config = dict(
    train_examples=195000,
    norm='layernorm',
    mlp_ratio=4,
    inner_norm=False,
    am_softmax_margin=0.3,
    init='trunc_normal_002',
    learning_rate=0.0013,
    eps=1e-10,
    gradient_centralization=True,
    final_lr_fraction=0.05,
    warmup_steps=2090,
)
Rows from block 6 of a small image embedding model, named by matrix and row number. Rows with one number belong to one neuron. Each number is 128 + 32 x the weight over its row's rms, rounded and kept within 0 to 255. All counts start at 0. Numbers have three digits each. After the name is the row's rms in percent of the matrix's.
Before each neuron's rows are labels from the 100 images, of 14848, where the neuron reaches its highest value: "responds to" is what is common among them. Only what is clearly more common there than usual is listed. The data: drawings of small networks of dots and links.
# fc1: MLP up (model.blocks.6.mlp.fc1.weight, 384x96), inputs 0-95
# fc2: MLP down (model.blocks.6.mlp.fc2.weight, 96x384, transposed), outputs 0-95

responds to: black dots
fc1.187 082:092132138137148151146195147123151109151167141100073212191115129082150150077127104106133112150146079123150073129151118160093188106129145126128090074138135157128178166133123120149141152186103072132114077127157110108066078153123074171109135137142078135119186115075158130158058104109150131132
fc2.187 107:146191095136134162137161103168100106073209089115115128120168133146135122107126132136163129122156105154133141124130141129104115164210140124077129159188128129162041117116115133093073083150113099133134116118132167094080150223124141160149157139115162127166107091138067119055129058130137121121

responds to: nine dots; orange dots
fc1.269 137:164121183139140103165182122160112145155154162133083063085154131171080149149142126136176164151141083176164116098114162139176136111094165168105156173114157156204144193135121108145125188153154136147151112133133160171159047177153135152142165137142156150174131162143154176160142119165140164157
fc2.269 130:132077167157131152143161113096104123206034166093152124134090126119129127120137150161074117135155098118141109137123137128138138112084139132163118117055120149082205143150096166146155172112107109148134095102133113153176093049126138159107097133111127138163117179111172127210138200124124182105

responds to: white dots; grey dots
fc1.357 108:114128127065149126093067191139159150166151134139117151130132164090145135147167136118159116133125146144157131142051072129135083131175099202132101172138091137162171111183144000140158123127122110134110142132139130159149093102096124073130133113173124079093145133131123128137113057124132127094
fc2.357 092:107146163167067132193054074126109123103169122109118129068138144192139140125152135147139131178112180123154130123092155133119130139163153141113152108175091104146079089227130096129130086143145143215164137114129160111127107164171090141140126171148117072149123110129114055083125107148113089145

responds to: nine dots; red dots; complete
fc1.245 095:168129143093089097193126147146153152160153144121053160145137104147129130134115143125125108098137123123100165163084109079126057141131125156108188119124115099156093159148127095142120158114159199142163084122084110128184074125162214102155134093104135130088055156158162148106094083190118171151
fc2.245 090:155138123143029122146080109147145114116133137124101109137148107140159118108126191134151149139122192116096155132142226175106103110118148101133127137118063081164132102150122141166130100122140146159207124134056086158124208150183071133159119116110119074155159123126130091127158122148091096176

responds to: white dots
fc1.114 105:142175147107175119173190129132158137118156154174120053043129181105054189173113119166140120195153125154164129169133123182130169144076143151158119180126145154158099158162169140159130152151105115129121149136176178117150061111147112157131138159135150162147163124149112168151133157157134163112
fc2.114 129:073068171096150113112119136090174152168050174147099135155075131122108108178139108089077128131070136128133101158112092105157153107073109154168138084072153113098205123139167102111151164125141172135124147155153147124176130040115139093117108121152130139104150149118174142183121194130122107143

responds to: red dots; nine dots; complete
fc1.81 108:120142076140091198218137134112108126117127127086012151176117052133157075123132130128113107083115102125128175173116088084120064152142063132154156103105121107109133154147081146114126116153166155141110103078072113106115056110119150162125110129107136143089091114152138138119118104140109142115
fc2.81 114:132171101125052109146096141156133123067180121138138125149160087130141117114106164113169159134120154129109143110162226118077137127135125060114161141154054126162087136145140140144128077147161143137204143153060082137101138189171088105155122119122122097150164112114112109092149086164134080178

responds to: complete; nine dots; red dots
fc1.118 106:139133063132106192166150117133099175133109147100103123136111079121126112146172206157144138133128091166136160139123106102123070104141139130128206147158168103157089138144090134095169119125179170136128126089090085191162081141157212111170095122131145183132083161101133128097119065143128181140
fc2.118 078:122132134147056105141100109155144130144130141139075108134136091147165163120111219129135128134116159134102134134088216139126124114138157095140119101115056143166121134173123128153127119127130157162204137129067081163099217139202103126118114119135159090173185122134143085138157137175089086168

responds to: grey dots
fc1.148 076:117147140165151133143193150094138086118126110142123015070097177160101147148117113104102176147096083110147095103134106180155205148114112093148111158125136152132100141115139140129101134112117106177136135110147172159099121082136098163108132122121113108153151113239095124117210183119138144150
fc2.148 077:107095145126154109124146118118153158216064129117112104125091137141134131191124115119104106129093124157149098152105117090171138091043099131199114068094128153112202133161132122131133171082124175165118165117148118177154157068120136105103136131146118150099148144097154116239128186131133118129

responds to: white dots; grey dots
fc1.48 088:155190118048152063128152120125106115163161153172151111049119182136031198173118088206103153181113100154161133140132105165135119097103100158156148152137118165142104115116176144126129156169081096121148144143180161107118109115137121128138110143143155144125176137118173159157129144164154134106
fc2.48 098:055080168068135131111128151095180145128061173158101144178094112106092095148145134076091177124062133138084110136123112124109134122101098133158168123064146086111185090145199109110152137148169161136113127188134138092161141062103140070147105133141134102110132137134171148186115162132120094140

responds to: complete; nine dots; teal dots
fc1.359 097:109149081145106150183164112141074120144109132086075119186104087169175078113118108086111127085126084120103115124130109078140141110156099129140173100132161100135156166131080177091106110121155149174135144061107139161125000137137153209118106111141150139118093139117094136123139124137105147140
fc2.359 108:129162093111105152103125167164131089090211094157137164170172115148122138110122138116187168111123111146112179071144189119107129144153126077087184130192097138162074150090145178155100091165165126096140138162089103125095105184147145101135138134082129107107154100159085126071150059149139095133

responds to: grey dots
fc1.52 076:125137153125154117167170124103159093084116120165129023054136181142077161150084088135125139173136111142155118137127141179125220138092128120129119166135110140140071169155169140150143117100109098142099168123168160121126085097143099176108152151107148116145171121224122149127169171112136147160
fc2.52 091:079094150092150121110132136106180152195056140148103123133082140139112112194125094098107121128073127138145078162105090099151150103049103127180119067090162132115199134140156117120127162103132182156109160152175138155153140052124152099103140123150140156099152139096155139200139189118130110137

responds to: nine dots; red dots; complete
fc1.304 103:120114131171096225180169152116131146105099132090034134128095060154153071106145137137097127099117108144128180184149086090131084114127096148106174114141129067113107155135081149090134070145182192101102129119074112140115080116113129124140104127077107130129091143157114104121143118118077160121
fc2.304 116:147131114147038099126101127136133127114144138137125108113145083130161135108118214123149155149125161136084128112146248154098135110113130098133156148120046125138133140120125128168151113121147138136213126125033055147121160136150104121122102116130090091151174120110126082138144113176091096179

responds to: five dots; orange dots
fc1.271 129:099150120158081203116116177129152122136082146105139151146128109098171103054138143106112085087151172103144134177132111075102113154141093122137129121111128032080110062118091157087143104158133136112109109153101086102130212102109124078098087092082107114092109133129088124062098109096099136130
fc2.271 144:142099157180133106143115097108085137140100155084106101125082148110146152121134151178084105132184124102183142133110096136141136107155131146123049079106115122086119141114047121147154176088054111125134184052134113171156189104132111203094099132144121136147118171136175124110155162106097180096

responds to: eight dots; orange dots; complete
fc1.295 105:204136174128133122181166108159092191154165133137097097079156133175076141136155132152152178139131096196129110139056123110185104140105129154128158194124164118160132160124129085138167156157162180138140131126135152146155022156139137149148169123119158126147121129121169170175146117179123163135
fc2.295 100:116083159145109152156106128111089140205050159094155131152111113126118130094157138158090125138171139097123124149152154107130114102087139141172125138037092136090196138196106157142165152104130090159135102108096115139171104037128116146110111126116093128127102168115165128220122190131120170125

responds to: eight dots; complete
fc1.196 110:189115131136097140214145138135124172128125110128089130096128104133093139138167151152143144129142090185147169168150089117141096134122174148101195189153164124161123168137110097152147125094162199122144145128115147125148045120139214117169124130161164174133101151096127152154105113206151195144
fc2.196 097:138080156160058109168090087112127126174082180116119096141111099130126134083144163145102121169146171094110133142143219128130139119125166133135123144061056126106169120134102107175155143103130127158184108119068064130173136079165096139128073140136090105160148172132167085155147158160091113159

responds to: orange dots
fc1.225 110:155165088107070115079077139166075151118147155136120097118115087143122122111184109104112163128127140131121131138086104103106068128120087201119127140138080070147135042148102070112141125170127133171112151135102109155105152102093101083192109107155112080079107134161126083157135059126118076077
fc2.225 102:114163091132051136148084135186121091127186106143140138152179100115128127101097167120160146155109170130080159144160249149139112122152131113123160142145074127193082094143146161120127103150169137153165141162071111136093129171141112111148133156106083066132140107135123063099119095142113081165

responds to: laid out on a circle; red dots
fc1.363 117:144150150134158146210157114150173143108134117152106108080137176097097176151096165163138087153153129176161147175132144161084163173102152135170112177152169147168101163144164142170132155148124123089163156148154177089165027109180134147132152178124149132143164129127143165143091170163159176141
fc2.363 115:105096164102170097105123133068169177122069161140120121094096144118110100182132105101097107120075123102106090171109038119146133100075102178175129125080168111084190129124154071127163145100124160117116172145149126122169104068121123104145107082203130167101153148122158145176108171117113126135

responds to: black dots
fc1.46 093:072155118146140172110199151130166109154157118154094211183132146063151157101140087096142117160166078130162110179136072153076148158141101121161088075134119129145163142128146108118136133187081075122115114136146094092095108106100066193128133126130108129117167127063116140137062118114136100149
fc2.46 100:158164117159136140128179103142104106062185109105102148114147152137146118112117115158147111119150090143159153139118102142128113171214127144054120113187160118138068119122101116106092095169088104107108113109175181091091153206113141177155153151125166111143098105155084126034125071101135133095

responds to: black dots
fc1.100 086:099109165137126170123166142108152088162165115139099238181144165108157133101075113111133090124114057101153105123159120164095171102134124093117098080109129125130153152110140167173110119158105076117115107123163094111093095179114050155075139132151073125111151109069175122147061108103143114132
fc2.100 094:150184094119114134144157143159117108049214091119129125135157131125131118084132139144141135134165117147118131110157152126082101172196124128061128173188129129146044098093113114120084083152126104120134117127134125083094158218116138150133136112122128104158125107121066098028134073129122141132

responds to: orange dots
fc1.183 096:165143142173143138184157113132124161129139125131083095063140151140065171100101137169121098156154100219149128119149135146122150134085169133147103187184174152178102167151148129171149163150131117113156159125142162113163036140165135156138184136125168181122149146178147192144136134153132172151
fc2.183 093:107079167113118115116117147087162154175039173138140136134080126100115115147106154120071108120096122133122103167124115108163109106074122161174137101054121133088213111167147134138189165124151141129139123141126141128179122022119133114108119124154119124116143156102179131207116203136106127128

responds to: teal dots; complete
fc1.163 094:084109156117136146189105141142125116150158145147022151192140149173160149145134135080157115164117110150140110123116118173139145092164131138114114087123128154153152193080114128151141152096107109179144120157163155158092000142135141202106137124162121107158159119135124152124170137144122153148
fc2.163 118:172186071144141130128111129175090093099220064122154126121177111119139139093120140152182127117179120155145177111105127123116122156176138114077124142192143144161052138115103136115102097140114084108124113105145138133078098192126110150135171157090139136149099088131078148063122054128163150105

responds to: orange dots
fc1.315 100:088094140113117120154194162117104104132137142121047110161105125172161132169132112081153173129119077104099096079138127124184173061167113149105152096109103163081172155121120169101068128113113105211124131080121111158092034128089112188117124122144123085140137110145090116124168120105116116127
fc2.315 112:161125096161175146149188134159050060174149113103153122130145141136140145104155094148141123105187070158156171093145130160132101158139154107086133116170168156145114133074090167106114134140134075125081091099133157130116094123121156162103171201050140122157062119136115161127125111089172167084

responds to: yellow dots; pink dots
fc1.186 103:139120144125102123083097147166100072163105167129142094107140126131127130111181135108112125129158154147097121145095110092085058146115138180111136187108120115123135073159079055093155142096148195159146176116095126142123137105121197040179093152129149126065073158148110114123079101142092089099
fc2.186 115:139158108128044135152053133173146090109175120158114142129185125118136126112086162116167134150113199130077152133150224166128122132138132138115155143139073093189099117124135157160106093153167138123174118150059091120099165170156093106144134112101071093136145091135106079106125103144113085174

responds to: complete; teal dots
fc1.173 092:093120120149101155184154130139112124126106124105039159207143123161193116139112125050144134120115101154120120111181137130148138094180117132107132084126137162141168183101089142115122116094142128169101123155125125156098000127143158216133129137154120116142117109120092137125166138126116150137
fc2.173 115:166185072139132130100142130174098093098218067130139138140173113136138142088139124142185138110163102150140172097119141132116135159183140105082116147195126145167062145079109143110089098143117101093119117117140138115070099191134130150125157152088146141138114090156070152063131053123172136114

responds to: grey dots; five dots; white dots
fc1.149 085:107157135145153107121150142103149084110136114176160044079096196126094166133097110109098159140079110107153102113138141175155213166107112102169095158138142148129098141128166136136098110133086082150128142126168141138116122069135097156110113155117099125157170081226075115104194187120123127143
fc2.149 088:093103153111180108130122116109158163190066135128095104120087150142126128186118088098113114127090147140156099159101074087165146097048112140187110073101167146112181125161145100112128169079120171161101183131176150162159156073118125103120145136160141169091132144098153138212127177116125106121

responds to: complete; nine dots; red dots
fc1.203 096:102076081109102148152161158131141103104128115097030120206107106144196104116113154096131128104086112120115153142145129120080123152154116094192124106141148121115148144119077200074174086134154135134098114147094104103111031105112146217106127130077128111110094109133121146120153155161114146107
fc2.203 097:172179089145088102111160095152123118062206071132142123139177126162150121138133150109190150117133100114122135125127168154105132144152111127089146129201123121187051156097130116143116081136121142112164158125082133116070112197139131123158142109130165139094147076133070136052148074142138075137

responds to: orange dots; teal dots
fc1.285 092:085111131126109100140209165128095108133141186116062113151109129177140141171136107097136170124118053133105082052118117118168151056159141161108162093113136163106174156100112140124065152129115118199118119074111108168123034139131119188132120122131146094145121123166123123162173130113116135152
fc2.285 107:174109121161180148133198142136055066191134129101169114128124133137151146118159115166115135108194063163164149102129116154125135145124160096103131120141154152122143126103084178127127142130129078116097071087158150134129091103109156153118163194051148128171069135122139172136134136107177197077

responds to: yellow dots
fc1.243 114:176165128159088118119104109143106110129117186062160122110188078128135097108155139095129111089198180128089167144089038067131051129133111155113193166130132082163109083160111063126138139143141152129126160124117099167176138126113126061142117113130142105095110166164108123134103092156125137109
fc2.243 090:121161110110079132112030133155151086120173132152109137136168112114144124130104139128168153158103238118093150151149199127113099128143113098119160144140092085180093115131142160136110109137178142110189122170078104158102206162156105108159141147090097059122133115102111084117136107135108085163

responds to: grey dots; white dots
fc1.64 085:128143127146152145146150138113165093082137116169150043065112184141081156135090134133086131153112097146138112154152134181123199171094118103162101157149157136124058162143166145129125106123100097136118164131155151116129086077147109173096117177122130123128177102238118143113167188130165146167
fc2.64 107:084100157097179109119126119101174164163062141136091112136086146138117115186126087093112122128077142123151078169097064093153148103060110142176113077096185139109181129142153095116126157087120174151102184144182149155160147068122137103113137126165145183093141145089154145180135180105129109128

responds to: ladder
fc1.342 087:081107138163153160169144126109139096145126112125069220208135180132174124111083134079137092159134093113148116123173135190120183112158105123146096068136124148142151174088138182149117136129095069129130101141173109151113069130123082206101139151133093119128187093088157134126092140119135115134
fc2.342 106:178187084139147141133137134166088106085205077108124126102164148112142134077130113152160122119188109133139145104136100124108116157187128121074099163185162143151064133080086116116096104136107076104099105102143143103078118199118117170128171130109156136142094104134076134064112056102157163111

responds to: black dots
fc1.107 081:078116122148142133150138103108131091155133123143093241208146167114160133106086099084140106160125102112144109132182139172128167116158112131149102058148115166117162173091128169155129113137097067111117111136163098127092075117108077206116138143127069110127187097061128119138106120115122100147
fc2.107 102:166171098135155153136135139160084101089192095108120135120151158111137135068135097157144118107192115136140145113134088125113107160191131126071093156179178142136070121080089125103096111151107072105086092103178157094091120198112112169137165142104158131137084114141086142065112065100157165094

responds to: black dots
fc1.338 077:092125127170141142129146096109133106140133130138108236189118167110131135122084122093132111147131093145141106131187161160096145146128123095171122046129101160134152163091140203155151130168084067115146125166141105107095104139113069190101118142098099131129187110045151145123058125123128105142
fc2.338 086:171163116131137141141144136147078105062186107116117142129144145103129126059124108161131126108199124133123145114141098143097109155200121147068104158171166137121075123062083132115107106170102076087100095099168146069105130203108113177145145129115156124144086130142087134060105074103146166093

responds to: nine dots; complete; red dots
fc1.86 107:171160153114113128210120153147136117132174132128079106081137126092076159156109141157139100150177092161161146153135131140111143182094159129167119228148148146177108178128125131138142169124144157093159172130137154127171019104175147183118136167119144137105134121118162174122113167180128154157
fc2.86 105:121084166156111117148080103071132176134058155105141093079096129126160119154122162126087116124111154067135113184109091125137123087071156166185124126055127069091197118154119079136147127085111126128157118109131120134172115054121101140167111109182112108132130159124167112206113169127089129125

responds to: brown dots
fc1.24 088:136119129133122070192112054059052102129125121146138154136124132207126156145102127160173145158093086140135140111143109138201119024133096148143161068113139164107119168076120225130130166177140105153129128142131116141111083169131118141126114116136122130133159142091162163113135126125122089147
fc2.24 078:124120102100102180117103216128106114128135124159154152163139096090143097046152148123108199126179190105076118110173117127088084108160086106144113172120142088117073107063133170154170127177135086078141111132111093143133122152108079118159122064077105153156115119134154157151125114146159166150

responds to: white dots
fc1.298 101:109174064059130199122138139119145129068144150146127216163090129063156141142100146138076098129102137112145158138153075135085131172114117112190100086159079131100100153172140103096154146115123095107140123127130082077124161062090117096120086112133127141111138108109104085072093147080093101120
fc2.298 080:138134117220088149144145102147103152017153138087101118135134095132170132131139197150098132174120136103176073150080149170139149119157132162088147088150106099130090101155127108171113099096108147150195166098086116137128210160146109159114103127187127116124134125123133106074169114102107115098

responds to: complete; nine dots; teal dots
fc1.373 116:148101143102133151202109185139116146135137093126116104100120129170086125158153160155165141146104113198104130160144124122142124141100146149125145154148128167136104222126121140130201151125153181129140123115132133079137048135182205179155144115136139154113123127091150197101135147193173206130
fc2.373 077:121093170141073143146103102098141143109075157115124053193113098120147137076128184156102113151153133059145143163138133100099131116109146118148098120087078076115154105130084102145145135080106127126163117097101088162174110079138085172205055101137106111148155171132144115170156156145066135164

responds to: red dots; complete
fc1.340 102:160111154071095029119082071086084144151144154117189169096141122151073145163077093158170178109131114112140148103182116105169095058115109172122164128114117147118131108123140169101130168155126134067146099106124098135116198179097144069132142110120127156139124165106172124123133093146114096114
fc2.340 090:090123113062121139105084179150171125073132126179105156185158140145110078107125112090125193106106170142042121100166112159078100137138088121124136186135160096146086081090177141125101103194155142107073119199128141067151126164109099072163135099124133112118151095121116127116121134135133111161

responds to: white dots
fc1.327 087:063137136105126097102190166119106126145129142103094093162153100184170111139137119109113170133128035084131069109090100149139180098129098134081114110092111114102166104146094053110095115133093081184110110102136116166134085159133092164099102115130099087146163145194149094184163113083112112129
fc2.327 102:184125130195141161132166091135049078202127114100180091093143134151147191124136149185159107146205118142144144112114149157127143137132179098118111123160115166142125120172061182148130134103090083163136075061131111157113132126177136169116151165080142134165089142130132123125146127137162173100

responds to: complete; nine dots; red dots
fc1.257 084:125154126215142226171192079096144140094158159136117143137138107147140100056130180127093101122180062167123097195185126089177091124156130128146159116134127114117117111140104171132099125145158128106102113128116101145118036095146114124146114155106115132096132085107070143122111115131166153097
fc2.257 096:129139131105053110153135133133145133085135137133115137148140062121130152117116185109152116127110152119059110113151238127117130122135136114123171167137051121153127128116159119155133107148169165134203123170033088127118126155145142106135076088137114095127172137140139094102122102183062079181

responds to: black dots
fc1.312 091:095103149124126089158120075048134099125129086165157079105132146167135145174063123191203119143082127135133135130158194141200137073136112135157144113073102152128127112063139243114101161153126108152115118116138120142101126140080118151131143149086105130154157096123164113117139151120135110082
fc2.312 083:146097104124073128115101166124133147170129145152145131154125111132126128082165159129127175133145161131058143099161179169118088099099077119158128159122097126149124103065117150208189147146114150118146142104053048134115185114143100114105101047123077119120162107132164082194108107147143159159

responds to: orange dots; nine dots; teal dots
fc1.188 107:165138170089085081122111154147149129127121145081155108107157105089110111132136072148152160084141185133041121153124124054130078126128105193099162158082126100134117078138097082116146154094150159100072146134088062150167167153111141059096089098129119107097117141145101073098153096139116134094
fc2.188 083:100168079144083138138078109197146072120166113141065128146161155152129143113109155121148127120108203128137157118119202173099102149158137088102102091156108093172054098084135148140078112145114150125129162144105126139113211170174079136144162153089130088153148098118103101081147100108106096159

responds to: black dots
fc1.184 087:093092169092142160135211148144142142146170114144064183187079140061160129140114135114146060135116080113128140160105146130035135150143134139148086093117115137118140151149142111150166154184111115093112115154148131112112092135091097212104185122154099129147157128129158141157062119120102114073
fc2.184 086:152173117131125128118209084130144114039199109145121129127162139169154085159124128125174112134106077144131128149134108129118104159193107143076124132194120106149061143157128093115096080144105121130162160127142142099099140191122171152160131100138162127128135099131077136008118090130103114131

responds to: teal dots; green dots; red dots
fc1.83 107:178126169098082048106137123123118150130118138085176134072130116111085123125142106131133174097155147094136070110149126098144097094136109172063153135098107147136148066090132120119133120143148147093101137139090057101151241170124130043131112099134131158128102154119160124158118115127111071071
fc2.83 114:095159087086138143107099145144185102077163100193081149131164149150126107157115129076151168101073169158071143104166140153094129134111095106142148166144136098171105130116174159140095078179170164122122144177103110099113199193130153074158151091094134112101184099106085127117114102158154091141

responds to: yellow dots; white dots
fc1.132 119:142142117087075103075062127150094095173160154120138116112168115130121138134162109103124149093163173091093124123080078089107029100145109157122154167143095137105142068139108041108161136112137148154102180109098059135118130133106148080131134113131126105093102147177150063119118092117125073092
fc2.132 116:101163120104061132144040140163145089123180132134118143131164123123126115105099132118161137131094195151085153140154210143119104129136138129113165159139088098191081079157170159116110103160191134151145127193088125116106122190125094084174143145110092070122121098117108078111112085139124080165

responds to: yellow dots
fc1.283 111:156153124112087134112092143181059113123153169092125125111167096109129113109168159111157100085164162123114123152106040055108074130144137160111143158152121089180130069128104083091152157111152164141134175088117074123131122116106142097108089112146140144054100164176125124117083051159156103116
fc2.283 094:121153119132036149149072129152148088117179131153120148133172102121138087119104165122144147169099191116108160139145225157138120124139156145117142141120065085177102107148137161125107096138166153139190118165065095124112140160159093112152119141106083092135162116137134067102128106150080071200

responds to: chain
fc1.122 089:105155158131136146117170119126165110154153147147126240173137169065127152097107132133172073147139068114167122159174107148096151140142131110133136083112132130137163145102153181132136160163095061091141113150138118114116116160116062165078134120130108134123172104049158134149033094113154108132
fc2.122 096:150160120110143140125167149151118092057176110136115147129144155117112112083109109151134138103164100142106145104151105144091099181203106137055112156172166132137080121057107137125100083192106102096095098129169140057105141205109149165143133117109143116138099107140079130040113078111146156112

responds to: five dots; black dots
fc1.6 085:077143143091145115136162170112157103192196153105054182183115130076137145106122084096138117132149096144151087147145113156095162116125121145125111072112091149151179133133134130126116165180098082117078098135144077140087079153104078161098113091133077095101169107078145111152077071089126100131
fc2.6 105:130183112140103154146150100168104104086205101110116128132165112145135119105141163142154144140155108155138149121137184120098107160208158110083150159174096113161039094131124133096083073162130108151160109125116158095084129209131121158158141147117146104183114104141084098056137056138109096133

responds to: orange dots
fc1.34 093:149135139163097136119150137083113195156140100124144163109139122086120106138139211145120106076149166110167159144160114072078116141120147199118149118126128094135099151115072179075148134184163154026138143082100069140169165118139120088180123145103156113106091138135122156103079118147181149118
fc2.34 069:182122119126097075114114135134115123088129132117089092152135120151166094084167169165106173156165143123083150099143132154096113130157163133098086144121053111100124112052060127179164131128099121127179151105127103122163198130168090166112095130107066112153134147138154091075177163150104206153

responds to: grey dots; white dots
fc1.326 089:114155093154183153145171142097132122077115110139107059063077191139108154131093117121087145131135093122134108133136146193143236150110118118157085163149141135125067158141138143118132114107112101144127141112145163164128084079135099171102104154147165122127167115233108145134159163138155178157
fc2.326 094:112086152130122102112115131094175156184046150130111116127082135123132127196146136120086122156080149139131071153124114101154129102070104138174117101079131130092224131129128118145152159092136176147143143128133101149172137041132121108089120105160086152099169148084162116203132197135116123161

responds to: eight dots; nine dots; orange dots
fc1.378 120:160126162148133115168178128144103163180127164128074084078159134171085161132131143142180165136138060175146118122123155134158124108122164171089142175105139141196118198146126093146146182156161143155152127145124155169179032164157140144127162120132175140175120173148154183150149107152122161139
fc2.378 118:123075173148126145152151121099106127195044167098151134130092126126114138123132147169064122134156107117145106140124129114138131112088141133158117114057116155076208143157101171146181167129113102150127108105136114143188093044132130153104100140114106143143116177109183122204131198117113179095

responds to: red dots
fc1.182 097:092126108077122209124179151138121118150152168099069144214123106123196112130160152102069106106116063114128148172066130102027127149139134114136107111117109102084116104120101119094153115157146138156061131133120124083109069094121119183111134099104111088076109146163140127125141109118110111094
fc2.182 096:157166110154098103124173101155105138044216092103154145112172145147155130150095156134181115150142087119140128152144164138117132123192127124097172123180105116159059143170121121134124087147128135138174173125093123141075082198161168129148135115163127119091132103119078105048111070147127087124

responds to: red dots; teal dots
fc1.174 118:148162172134162165189156134164176141116148119146088122108143158092111153141101148162123096165181092169148136180118142160076136177117166118163093176154174149150093161125173124168128146155106117083166156166158172076137040113178119142134157155150144165151152110117156173129077174156163170157
fc2.174 098:093123157104143073125134119071192199097104145143106135093112149119083110197111117104117124109052104098114088178105074126131137097093099180164148115089150100092167124138179053137140128111120185110146163166122122124153116118118162104150117065223144133093173132124141125143120140127110085150

responds to: laid out on a circle; red dots; teal dots
fc1.60 104:179126066104091108129124157109144126094148128073172114085122083133095102137133107115100218104122197101109115133129162086115086129114137150125174148137095126134145098080106105121163115091170176140118114145090078085123223093122158080115096117095138120091084137146131110149170131122137138030
fc2.60 097:119166090102102116147081155171170116116179119166093144137176173124124133117109143096166119103091201148056147097175201128138116147150122142106148157155095130184095116116165116139080081160156157140134142174072112119088214179158133092129132123120124091088167086117096103112102093152132093168

responds to: yellow dots
fc1.143 115:173173103098097122114110154173084091103088140096124111114133082098135112128174133107080125099175151094084122125130064061122071138139102174120170167143134109150129054142102075118134140142155153140135164110090087120165133108129148065133064128151154141027097141154101097117105106130138120063
fc2.143 070:083140125123104149101019123165151077104177134139088141148159129112133149154106144117144147152082229142118164129126170175134120127145130119118130130142122087189095146133138150120080095141160194125159118154100103138096222153146073103151149165105122125117165102119119100084110090096109074165

responds to: teal dots
fc1.250 096:088099144119140132193131132140129103107141126156030153168146160176151140173112128091138131159109108139133130118159154187160174097150127130123112082130146177151143201072112171143138133062101082162122130135154146156113019130151120223101149131143135117147173115134139151115174152133144129149
fc2.250 119:188172076143169133131125139167076095105206071109154117107168119111147158075129115151168125118197116143143157104117096128108121150167142103089102151187138154150066151073085139122108103131106076102112102094149133123079107178120109157125176142091138149137091098129078160081118063134166171108

responds to: nine dots; orange dots
fc1.294 108:162173105130086149167153158147098173128126145106093122118118053138124109110176134160128170098195101155126119131118114102165082090135116149084236124135178110142106121158070136084091133117181178124139101097091101144150123147156146127196117088100177164118054145133112113117136063141124135128
fc2.294 102:138136126154040119144084113150129117137146137129122120137148105133164120108144210142138149146136195123090144136135246161116129115151149106129145135118045106156123114142121132157134121125145140149203121131040063161117196145165095135133104130112101084159154129124135079128155124158074094169

responds to: grey dots; five dots; white dots
fc1.89 091:107132141136165122130137138106176095108127107171161046079122192140095165146098112117085115157113111132133104129135139191124199163110119117160070152138132152106078142143177125145101108111067072146131166131180145109114118077128089168096120174132120105135191090222121129119171187113138132153
fc2.89 110:085107155098191114121126110104163167162068138131096111125091154150115124186124074090115116129083140125162088161090056097156144106059114147172110073106190143115170134149150093101117161083116167162091187144191156156152141083115137105121141131163159184101132146092146151175140174105128109118